From a checkpoint of a small model that predicts nearness at each pixel: num experts 16.
Rows from expert 2 of block 4, named by matrix and row number. Rows with one number belong to one neuron. Each number is 128 + 32 x the weight over its row's rms, rounded and kept within 0 to 255. All counts start at 0. Numbers have three digits each. After the name is the row's rms in percent of the matrix's.
# up: expert up (model.blocks.4.mlp.up, 16x16x64), inputs 0-63
# down: expert down (model.blocks.4.mlp.down, 16x64x16, transposed), outputs 0-63
up.0 100:104161148146108138132152168129135157066105166023146100163120123130114105078162125164192136149150126107092166140171083143160104089117057124153139121172141124167129074112127092163091159094113137
down.0 094:129167156134096078160149125137169051110086109158192144109104120098116150090130135188154130112091117135094123109066108079100153105118199137160134138093130073185122119129131116165058130109119089
up.1 102:085098136138143095102109191152154168107144151109102139144103184115112143111195159137129102121089114094167137111161080169147085147103156081111145138000116114151127136108141146116120117159133190
down.1 111:138089136150092112108158076121110132133105131164130152182138111084142072087132089148181129150106109144159238177138144066101102125157133116131126187109089102144119118073097110081111082100128124
up.2 090:101106169136147112141140126153097118141125106099169128061181104161143154136090090150155142176144113137106122126130148121097157142136078128151000096122120094115136124208109178100166154111121096
down.2 086:161182125161115059145143114139169038089134130108183159116082097119100144068132146098116162097136120128090138181110098123056163107147158197153138147113153116115161095099116181136130119105137123
up.3 102:127159087136114135123054147124113120173065142146164111172170094109131134121183146075130161102114096123158166190176168154176139124120080076095094158124114133121125146078089106130176111176090098
down.3 111:126135057092140113104110143093102145132099140066099090131168181154181143145126096095153133209102080113166097127122162193157130093109083059135167173118104144129126139154169155126119107173124131
up.4 092:149031190124111128121149173140101081166134119092189153130071138088134181096120166152171144187092115132126122116108118158146118118094137167123161168100140124109122070092098090121165102174099131
down.4 088:152177150119173136135178173131128103075129175122134115128106158087179141125099153184150085078128084066079073118129115128110105092143154111146079146139178160116136071152179114123108072175141122
up.5 109:125129136139096185104066128148089120106101203125116119074150202113095119120157122080140110164150143123081150125086155123147133205087169102114159094165095154108129105081177142137108190125117142
down.5 111:104120123112119150087146121164130135139090084201115146142185163099135128110124175136072091119134146090125095078120167041152083108139106116087102160095182156186129131172128082125120168094161156
up.6 089:126109118124113062112116093112149116170121071101135086132126144135159109143068170160168083094092228096115117127189152157152163120135140186098151122145075120131081156184133170109130113108129148
down.6 109:154080088128143220121144182172121116188120112122069094162138151155115161116085089113137107172103167076159173126147147148076129123123142112144160114154078119097093187125140139098150166171108108
up.7 103:092097116100195131112095145099121140123137147120164134153079184147134164102170063099119154180160170102106174068105100081117143143161169156082139126068079144122170163122100132098102119128165170
down.7 096:166123189175131105172141155102109097184205134185139189093128136150128095113138076151085133130169091106132075120113081097172145151105158072138155131101084116117131099117175131123144162117089160
up.8 101:108100089051094162146177105151089150174143078109101121161071136119153169175154126112024129159142115108135195120132105158177146122141182130134127117095171111077119129158124103115136111145133146
down.8 114:145126118142107065144126190141135114132139122141067127125106181092125103144181165133096151177255131117094126142141136157132105135115093125093179147121115074142076142104095123122119131110177164
up.9 103:125151126146183121105205057154115059134067113162125138055158150106127142134180133090182127156152123127092071122132146150152124174086097133093141177158065121127116149125130110141104155158122105
down.9 103:099106187134136145136122094103150156112146090097159122128126069151115159163164120102111079103035132151144224123110171110136162140133148168157074133090128146154156154097091139177092138081161131
up.10 107:140112110135118079072131154101152136050126109107150099174151113102090158088123112130132130151199116140160107160135158114100125130108126240117161110110180175109157111103108144154162093121067165
down.10 106:128129196205073098131153187095096146179115081111082159126092155173155099190135158116145160164182113170121163107150123144133109129163111117137120169146078076156125132115144085118110085107122145
up.11 086:107110178133125110109152105104114117184129060145113159144145134102124080079170129105078179147084143105189151156136105075137143099116144168174075114126153175133052106095137165131155144102175166
down.11 097:170156124105157139132141096143113139184172139103155136108185148103152096062135177075110125171071116134129123113147082092134123114095131127133178085217173145138144085147131204132123135112173101
up.12 112:118130157089134141180137127105048132178126182066091085183152081099119160170156129127084146126149107154118042143192095124119112161097134122145138146125151123144133127185133142123128053108124132
down.12 093:154166134109143174158142129102108135129187115115141145170080163169120166095122082126170116072135141082140110135138080130137153118137207155101099032076120191095092163108161137129130095107139129
up.13 108:110130112105119133117112151133128181155079176139140128097148090143087170171103123118143117184104122156095083149040094114164164132177114240098148107178128141134128128137128115147079108088130096
down.13 091:170198158207089029159140097150166116115106138117116138129090081112157122083129115134164088059149116129101156103126120073138178123158142135121120110091128082117112070145115158113114136113105152
up.14 087:085198151081125115150129054115119120105174173116139073147100152133087115100150115135105122154142189125115149102105102078158109148152135103066151176162154144127154123121152118091180196161089082
down.14 082:122140157080106134099156093135100150074113093104072124138208154125129131055134104103102126176117146080132096145172076155127174102112105102164144168158114119107142143131089112114157178047102091
up.15 103:129114154048116067090097114141080130177139151114124113129096163115183069131134144194140159170128104130177156168122130169149077099173124146124103148076105116077138186119183149123109117090127136
down.15 101:129126118108105188099115125134168145132144136113132114143177089127125151136139126170105127095053140171137106091174168074086038133058132104103108082138146150181176132119108117143140177059126142